From a checkpoint of a small contrastive image-text model: encoder activation silu.
Rows from block 7 of the image encoder of a small contrastive image-text model, named by matrix and row number. Rows with one number belong to one channel. Each number is 128 + 24 x the weight over its row's rms, rounded and kept within 0 to 255. All counts start at 0. Numbers have three digits each.
Before each channel's rows are labels from the 100 images, of 14848, where the channel reaches its highest value: "responds to" is what is common among them; "peak on" is the class under the peak. Only what is clearly more common there than usual is listed. The data: simulated grey scan slices of phantoms with and without marks.
# convs1: first pointwise conv (encoder.blocks.7.convs.1.weight, 224x224x1x1), inputs 0-74
# convs3: second pointwise conv (encoder.blocks.7.convs.3.weight, 224x224x1x1, transposed), outputs 0-74

responds to: belly; side: right half; crack in bone
peak on: soft tissue
convs1.73:170143098120138154142133143116104158126143136131149095135149124131126113130135137098128167133124148112123142122163110137135119131107128158122160162120133134127110145141119150120090150134099153113119119035116124132133166116133
convs3.73:107117141143136106153101129114119121141146131119096102094134130122125098088116114128080101133131130123135138039086113119092142106114117136136110076102115072131108121020098133117133104076104113137122128085117112130129102132164

responds to: bright spot
peak on: organ
convs1.180:185084145114142146133119082075112109144103127112177089102143137134145123133128123106129172124128146161129111106137132118094138130144160119124177104127105153162137147116107213106176150123146107109104169122143137101130153152143
convs3.180:124110129088133118135096151131105158130097180133138191112139124108125109134128083133113104106105106122089128149124130114123127192147146124128143089126117141079118129114099119122087110118119130126137105109150137131144097176105

responds to: dark spot; side: left half
peak on: organ
convs1.168:146126119092106096171111166143108139167131118121145147078115128100104147121106127107087140139156139147121105134169146158161095127067144103138124110129120148161113138097114142081127152167122123142119103119139166118123094117106
convs3.168:066148102143168138190091183160115096142138145119139148135121105103134122107123118125104114143104124133111130171110151097169088113150110137090090142129152129115138111144100126086134105119122142156167137127170148117118160103095

responds to: bright spot
peak on: mark
convs1.177:142184111123101130122148122183183129118157130188126087100091141146115143137135219163138103177120151099131162121109086102142118151122187128106162135118115134127133125145116119131089120143098102135114103149130131109110135145077
convs3.177:160159083089141124138144109153151142100126143140141072126132143171136134125096086107175142127142155128134109137148124133130138147119131157117081133132100138162107120133114097077149163126105143156129165097157133152152136140125

responds to: crack in bone; chest; side: left half
peak on: lung or cavity; soft tissue
convs1.37:121151145134130171170160081093130143119098136124159131133149130103110106132118133085114161123123113108103127161154130108143124105148124166127115140095142082118132148122151147126141124107158105114122124144115154170142130175159
convs3.37:092146096142117127099157123123093130159093120135144124153161145101129171118166127060149113170102095150149105121090125126117115148115134133141149115128116115107149128111095128145125130123137131119142093134120125129113138138106

responds to: crack in bone; chest
peak on: soft tissue
convs1.51:159160108126100106113083140140171136135152135117142191156108123177095120133176127164129152122127155147130152069108162137161127125167103136134133146110144191145166123172094140129128143135096147135130175126111121134124176115118
convs3.51:126124128121048087113110119122120173149136142145109080108132098140120104124069159078110087144123151134131106144080083107094158125099092103137125102108152137128127092139149110118144121130123098143142149135121095131160143135138

responds to: ring
peak on: organ
convs1.181:141182137127043166108154146122142121136121114134143107122119113132086077126139136123134143094130108125142108101108145121164102125119112129131116135131106146153137166128154192152131139138139115119132148150134118131107128145126
convs3.181:116122090107102125096095090130113130098133129093106126124113116129184110138132092116110139162087121181109114131137136103152090122130123099077105146119121101136078136132124120098073101105127146115142107107090119071120127140128

responds to: dark spot
peak on: organ
convs1.107:170117129150156174157165096067148148122098135125110126114144124109143117122113127125132120094123135104113118179109127110154109099141138187116103126119126106095132143111132139097127133145182098115118120160128138111171143121112
convs3.107:097132091147113118067132128105091117161109139064147105137134120097102149128181150096148117158123103145171108133082129177164120143102109126132093110113129136134125131125112166138062121130133117127141111133143105104092162115077

responds to: ring
peak on: mark
convs1.34:136176130122097123122136162147165152123097140148155133134125126116051092108125150160132125177131120154168136117088113137103146150084111134122141139141154144135113086169127130109117176165060106116141118190111122109116132140082
convs3.34:132128134129154188111165129124143176114086156109097139127144139132114135139162105171087094217099118177105131124112102145165115129139099116089092134134118164145123133116119112100120095132146127152135118152119163163136135108133

responds to: bright spot
peak on: mark
convs1.117:141175143110094140122138129150168129131157129210099091124103122143118131133127213165132100161128137117133167139110086118151138129134160144123156126111101147110110118145142128145110131156116096141111082183143134105120133147105
convs3.117:174182113135155111147159125138174139138110129121134088118149162191132143147129089134145139140132135162160134120146126133155141140111152156114097140157114115188114130135130097074138158142121142165122157114152174142133164144143

responds to: bright spot
peak on: organ; lung or cavity
convs1.80:119170154148144131106122140145133136121142156164102138141149137140122118138146111186131124059124124106139169122106107144141159118110107154140123103161174110139120109125104096122110166136155146130152165130100091113105130123119
convs3.80:163095116151141155130147098075149080107129058120117135161123138123132117138167123109136095119139120124142138133132151107091090029121086110146140138142164125167135137111137116136131146135153156126091129132083134134145142060134

responds to: ring
peak on: organ
convs1.133:132081109140107108122133145126135127163102145157137127100120121116069128152104167133100152155106120171129162141136114191144102110141133079124087118102144157101122123116103127111112107094168100071127148117133112166084123158113
convs3.133:154149153134088175158147139147145099148118098129116160152129168120111174158126081144126175163134139162092145135119127133125117124120111118138118167152166165137127113129108145137105101134131175101171160154111147149104159143132

responds to: several spots; bright spot
peak on: organ
convs1.33:160107155156107173104112086085141132143090153082149088104126113121122066120124088113122157113131105160119111104153138109130131093139154100104143112109153152155128148119146181121139163145190103113108143152136105151136119112107
convs3.33:121134076129129106118145075134132113061104121139140109135086100144121138078135065123120099114125121127113069127129133102153091141125103083087163142135121130145099093108125096106119127124093112113110147117118103121148127139115

responds to: belly; bright spot
peak on: organ
convs1.47:066179096118128156130117136144112137102140123153155111147124128112147126123157084138121123112120133108123103175124080139132133102162132135137101112141177057109093118096150110145136137162162158125159144117119113104139120105112
convs3.47:145127126134153150140145176124100144160138125122143135142161161129155131186123146148155150173151145150139164123151153163180149134126146153147132185128134111114147172123133134152159153140155177141145135138123144131138120136129

responds to: bright spot
peak on: mark; lung or cavity
convs1.114:140165142122092091127155109155170122128144136211119095117080133134109130137132197141125077179128158147123169085100112129142130160142133149122148126118143164115154119170094128163110105124093112139109110166120145129100146136116
convs3.114:101077120102070123101122143071092124135091115120127151108123096081117120129147128091112112095134106110119109129104137107116123133124087085132147109107137121080138095126121131157098073123135099114117087144089099090122111111101

responds to: dark spot; side: left half
peak on: organ
convs1.127:157126153116123124160111096113139150135122145129141096114144130145135164140168107147095143098143121149152122133101106153144148126078153109100146135141124154088117169090116149111133103133143138117123110133124159143101121115109
convs3.127:133163124139134156170165126102111109140121149120124099119158150142140113100147152153081084143156127166136115120087131189073133131147093160077130153133097126122089116148071138107122124128128195095136137140176158191127089124126

responds to: bright spot
peak on: organ
convs1.48:173078178120163192130155085063125136126102128115168105125188132099147155128134097088128166110124082173111124117151139105088119133151148129124151121114137166122128161141125196105147163111157070116110149140141122125111128171139
convs3.48:136191139121144115126137108156167135112153134143129080130138158216155127110118134172141142158146156157100131118142130111155140136103144148132135177145098134214123118120141136115133135137136144150156142114169143139128139141156

responds to: ring
peak on: mark; lung or cavity
convs1.163:106099093126151116133121133133104104106147117180135127134105129135130146128145175088149072162133126140115109171158107121098131113140145109127148124100113129138134181101119101147116119117083117115169116094111116111152120120134
convs3.163:144131128132145147153156153131136132161157120148168134154152131129133173133140160131160165147180166120166128140148162140124126132141124166182137175137150141134173136134161197157154165162160156128149158180130147146149163123129

responds to: dark spot
peak on: organ
convs1.184:162128123110136113130133148098113124159139106118100148110140133090139104130101158127119136144136114132125117137143147098161122094062127153168149104103150134154126179108132137143116182135165160120130136148113135195110136093084
convs3.184:131132150135106109137134107112140114132080104148125151128118140143127134130115129095127155095123118106168113143130168142088124085135109123142151163118087097136139109127168106154083168127095111103093162153114121124161144129121

responds to: bright spot; side: right half
peak on: mark
convs1.179:130164133110103161139143136166168145139150130163120084120120116159115142155129173169146119153125120073152152159106077121156143121135176118122161105128125100112101130120135118110121132158122108135119115173126133092133129158076
convs3.179:063089169156121168105097144102114109128181142132112189130132111094112150113120183156109117123119130109108138155113133126117114115136119152150169136123139125095152154136139147199129120130159125117141116137112138128100119102138

responds to: several spots
peak on: organ; lung or cavity
convs1.196:114109178116116217121116072120155108130110134032156102123156127145121094110130085121124122104121148121148114115138140117134134138106143110129122144125163141124110167106122109093122139123121109129128131159118146148120129123140
convs3.196:148184154126133147126133122163137148154137167104142118108170127160146156112112138147143157135149136115127164131154136137172147159051142147156115141155112141143151106124141124135122121129145137201114137134186178128129137163159

responds to: dark spot
peak on: organ
convs1.188:111110142120120100128100142113102127133134147147162133125083156164113102162144151109135108078096097154139128135167141105159112123169110118127146135140166146089093115157152108122148101120123112148166102112130132116126103129122
convs3.188:143089122142114126168155102138112120115113099132119125099149096135144170150137180106167150143067148132129173108143128126153118105103134180147155182117105175130124127124148117139136156123107083118117129173116142117124137134140

responds to: several spots
peak on: lung or cavity; organ
convs1.77:120126155113123183154122088120136141117093138032162122113149140124121090144121098097132121096136145132141113092144148119130148129138147125135145165129149178115111142153127129109164128111107127127116115112127150153136118080160
convs3.77:113075113135131120149119134085128090102134071155109118146104112109107125142130127102107075138103125137120113107091120085082099070180090115108140109114146088123108139117130136108128141112112121066128122095078091134120125074127

responds to: ring
peak on: lung or cavity
convs1.29:069173112147156143147056109097141138160120119133144131121180116149129139143144157113116163134161108117150122148132131150094167170140134072165115143130123096120133154088147124151131125127140137122111107103146109109155126138134
convs3.29:144133119162095131174136130118160163118107108120141121145101100153102106151140078120125162161144107122136134136159129094115094140137122136130144122131112145155103149141172084097112156117163143099126107128130098158108134142112

responds to: belly; side: right half; crack in bone
peak on: soft tissue; bone
convs1.91:158129104113101131126155114104096144141117171130108134110110133123105108150113148115156109084126128100139134135115121113129103096109149132136134128140108177166145123129160132153138158129125142145120113189137157125130126146125
convs3.91:085155156110180128117151137166136104121123118146124152123089118128134141115155109136150124160107109155096138106151162095128123133107119175119112150126143171129117107115153111131115158135135158156161122123164168125097138137113

responds to: dark spot
peak on: organ
convs1.12:114169120134164107099150095135134113144129166124100133123100142060187125136127134129085115108131129137121126118115117147099102150089145117111126099129118129151135126146157112121116130115115124127085119148154114146093125157114
convs3.12:137127130136115127083170167147137116149139123116146126183125127167145124128103134100129075161121103121116119149150089109118119136136096160116070105103114111112119131126116143089109146102137116118162111094132118115080128143098

responds to: dark spot
peak on: organ
convs1.118:140132143118158143125178166125140129139140128112114136125111136136136174127065153097125117185129124128123148122104049128112130107050088125127164145107119132131127135125152105125117119127130141116144109162124148140106115124146
convs3.118:084109099112083118133093117138148140123105120135120136101113117118116118097107101150117101129108090122127116125139112110100111126144106150121128118111111121123124123117158126114124095116109126094122105125138140090130105132088

responds to: bright spot
peak on: organ; lung or cavity
convs1.155:124171144172093135144108129156142191144137138183102110142159138155117120129147104161126110084134133100163143091124140144153160118158111124120080103107182090115136135116091117114125129110140141110155145140122134154093160128092
convs3.155:174128112111131098144112094119141119116125126136120082116120114154132132129155179111097141101107130105131142126123125129100130124159121105102105104118134106187114136113129093094125113115111097151095116104134087124176099091119

responds to: side: left half; dark spot; bright spot
peak on: organ; mark
convs1.109:170118136107151111121167101113148133135171116143152114121120117138133168144110125148146125218099153128124160096119128113083109158080129143129169154099153130124141129163110098138120096122081155124134088150134123108152116118172
convs3.109:162179169129141141141161128155125120142152126125150129150161165144167132115137128147142156135129137132136142109165177123132142112117172115164127110135145157118142162131118119116151195156139160154112180144135138176143178127122

responds to: ring
peak on: organ; lung or cavity
convs1.162:115114108112187119126154084124070136138093126139127169144111121101117184113113118117133174146119118124121096100193147118113142121123170124141176125118104120136120153151137119138136110157104104113124071123118099153131131136175
convs3.162:124127123083131179140103155153116116115108123152223158182140114107148130154128171125134124144144122114120140126116206130116131118158136137129145118099189161103119128139148133128147136099114113116131107101137145118135070120137

responds to: ring
peak on: organ
convs1.129:075125106104148116117127123146115164131150121131113116112127107141212132115118097157095116132162125128111148165134141154102136079158128158136117140163111144119141156145161097118126155138133113145115134115158147114155137144131
convs3.129:122132128095140129144092102133120115138109108141122126110124101134150074152126137061169123186101135092123099140127091142162112078125118130152123147153134192139098151155121110113126097104165166116152133135161157105088104110115

responds to: belly
peak on: soft tissue
convs1.10:116136206171102159134128152145103115105104158101116099152119155129144122135139115143135187114152161149134126171113165128128143098148146134114115157135110147112108131101153153115144173137154161137148156109142142168127130152163
convs3.10:116124134111080100174104122128128108125107134111128117103139136102130106122133147154118127104108132141157119098093131112114132149122097133133120129097123138134101102124159071100134137069113099108095124088118120143109103129109

responds to: ring
peak on: lung or cavity
convs1.223:142133096128099119114138137140131099111114131124130136121121128128088183121165128117133107130117145147122144096108153144146096134151122124124152101129114129168135187132112212148124132117128127161108136160101147157101124128137
convs3.223:141107128130105148126141112158128122138104127102140125130120134126126070143122146143099128096117121133102129136088122148143118159157122131112153130096131127118142123103174076124116140134123067132129133114133145155127167107145

responds to: ring
peak on: lung or cavity
convs1.40:111144160135067166096189133105160127109112113133141092141120125096121094118124129104123159113137120124133099106119140144157098105127131130105144132115106166157120125135143235168139127145182106138129124159134137126127133176114
convs3.40:118140078116120141085099109143114098081136124082149129143111116123159113143145107109142130165071114183108117135114153138147103135124122103095116122089142133118067138133125118099106131105114130103126124124117128091106151127097

responds to: bright spot
peak on: mark
convs1.111:137159100125120150119104172154067115142133129164113085143109129118147126116139120119122114126134119078126105142118076100156132122179126130147134123122180131135114116115158113112105155144121168123163134103133135124141168144127
convs3.111:114157135141115086148119090156123137118094138134086140086129125149122132075138148120065140116068080112086120116111121110098131124133122102106125088131098161129099099128085114115109084078052114121109101114153087142112116135132

responds to: dark spot; belly
peak on: organ
convs1.222:111164107135171133126112136111156146106119123115127164100135162148168128150102118093133099111150159145142121113079098107084119131109112114122120146115176119116120143144121136131110176128146132132123149124118116157170129125118
convs3.222:124145122173102116107146104121119096121134110157197135147126093167139152134113113123158138113111125118130130111124138160117148113110124122097120135110134084123135081120142141166108141138180142144114164118151112146127124088130

responds to: dark spot; belly
peak on: organ
convs1.166:108135139087134169136087129139106160114117100104140108133100127161130138131153138112130098130136108119140139177143146151109108137171153131122135085162133097117120110130132133148134103125134140112118094115151109125112136156134
convs3.166:122089108148114088142110164115121140091139181107153109143171161160115173097131150120146123133145139117123124177093119123124134174119173168160130182140145136149154138121130134167100199130165125134103135121148129119119149155125

responds to: chest; crack in bone; side: left half
peak on: lung or cavity
convs1.4:150120153119163151139170067093111099122109132125146105110129125046148133129114111088132188085139097117143109154173153112114115142142109129139158137088137147140104166127165158089116145122155121126125135140141130146126088156151
convs3.4:119116142126119153146146154101106125117112154136152153134160164108156159161111136156147151160102116148107159122171178143135134125162154174123129141145109110124137179121092161148146128090119160149115099101144164113123112116156

responds to: bright spot
peak on: mark
convs1.35:121156146109111162139138123191189159135127119142102070114122122126119124108138172164134120155140124094133140147105080108159127122116168128128145120125124124124130122119121092084144149137112112144127140151110128102123127169134
convs3.35:099102160147120128135135165094129122169164118098114194143154136102130128130161159143128116120131144136139181152113131131144145105123143125137122136158192100119139165127146159189126156142164119127119128117103152150121117107145

responds to: bright spot
peak on: mark
convs1.115:115151121124105088123147118174157138155134139189089097124107135147107142132137190205134089160130118146147167143122100142127137143121156131108136132119133150117119131135131104133130138157111113118124066169145128091109128148122
convs3.115:164159124148161136166154121116165120172123116131129090136172163168113150156143106167136123115141142123163159121146151136124145112124154178129080137186124114182143158124137119100137152158128145155134147121140191143156191120155

responds to: belly
peak on: soft tissue
convs1.99:114104117110132097132153136119147096142107139130124154169119131112144112148131126172100122135127142115128139123147119170141148154139122157146128118152115108137149127114139103134109112126136089136112108208158129134112091123126
convs3.99:133099134110130137091164126154139119118113127114127068138090105097126163144184090125119091123129121138151135106115132130119148118133183088128148142116107072158118132114142187126131125093144144154156120127144119098121112144139

responds to: ring
peak on: mark
convs1.195:133106115131102156122119100112136108070163098095123135162144095104041149126139116161115102130117142172140140108152126146162141112095121167098170137148075139139131119164111160137114124133104140142131106125104126140136125086121
convs3.195:162135137110142149125159108111117120160141128129114148096102134122128130178117118156123151121102136115121153125133079159201167103100163125138173123134130147127116101119116128145130108139147135111107111115109109125113095104075

responds to: dark spot; side: left half; belly
peak on: organ
convs1.154:151123146134162145133159144149107130149134145128118116125111165125213144143121093140152105086125079104113117136114120111113135123045137134136094132074143155125107145148148130153086118147142120118138137123151136129137141135125
convs3.154:145134159120147185153164175146141103118141122134085139151120137170118087090128138117125089124122109161169143107131141076145139112112143168125107105108141110151145129157129131130173121129088114115146128137125128139110091108097

responds to: dark spot
peak on: organ
convs1.94:125132113106096137136132145115123155181121122118116119098104128121114104132140114114126156141168127111130135152102136095141132115047141118132149115132139179142139117127120143151172134140146104136097127119142126113111120135114
convs3.94:109173129096094173099101070150129146143147126102136140166115104172123144150124093084097105125121134117129164136143066158125142106139153121141135095143109097136133131108153116149174141106171106120104123137137103118121106163108

responds to: side: left half; dark spot
peak on: organ
convs1.17:081126143130114127160139131120131132144103113138108087112105132142090109129107126198125127100132096141123139107110117141175136121124133117122078121139124123137099116143139111052129109119154091120122153127111133131108145126131
convs3.17:127141117101114099142137129126147136141155126124139136106147155148182168137152128137135126157144138168088126134151129127165173127144159155121111142124177110102094131128146116119129125132142125120189185108126117135059132145135

responds to: side: left half; dark spot
peak on: organ
convs1.144:134110167092121126130114134135136138085133117157115142131123124110215119124130130106120151146165134114136151149136132099088119168159119083126113131110168124129110111123149130115085137116150142115146103127163100117097175155110
convs3.144:159122137087176158139168172113115142106142111132132147071109131141135160149170120091133117108113128109088123126138126149096127118130156133150110130134127081105146136114116111140138161127106163131103111144104156175127146146124

responds to: bright spot
peak on: organ
convs1.1:171087168136166196147144112067088128106113134118191113116133109084146153113134088095126155111134091163127121093150128141066094166143153121121123116121120167129143146171116202111120170113156099117150122126136115132099089173145
convs3.1:096090127140110136143134180107083117144125103108125169149140098062126133163124161090139089104120119080135144134112122135130124102144123138141132094108182111063134161144131124151139139105134113116100127134083118137137125101105

responds to: crack in bone; side: left half; chest
peak on: soft tissue; lung or cavity
convs1.108:144149127128136161153146070122146128127108123150142127142164145147159098124132146093118145107137104134120131162161106080168128089179102165136109142084142104115133145104157147119112121121143150108128150177111131150143138148157
convs3.108:084145118132129133108146133120103137135076111127136082147147142110123144113221123074121152131099062115144130130115104120124119115146139130117120118119130105134133128103090114136103133132106185089121094127159104127111164129105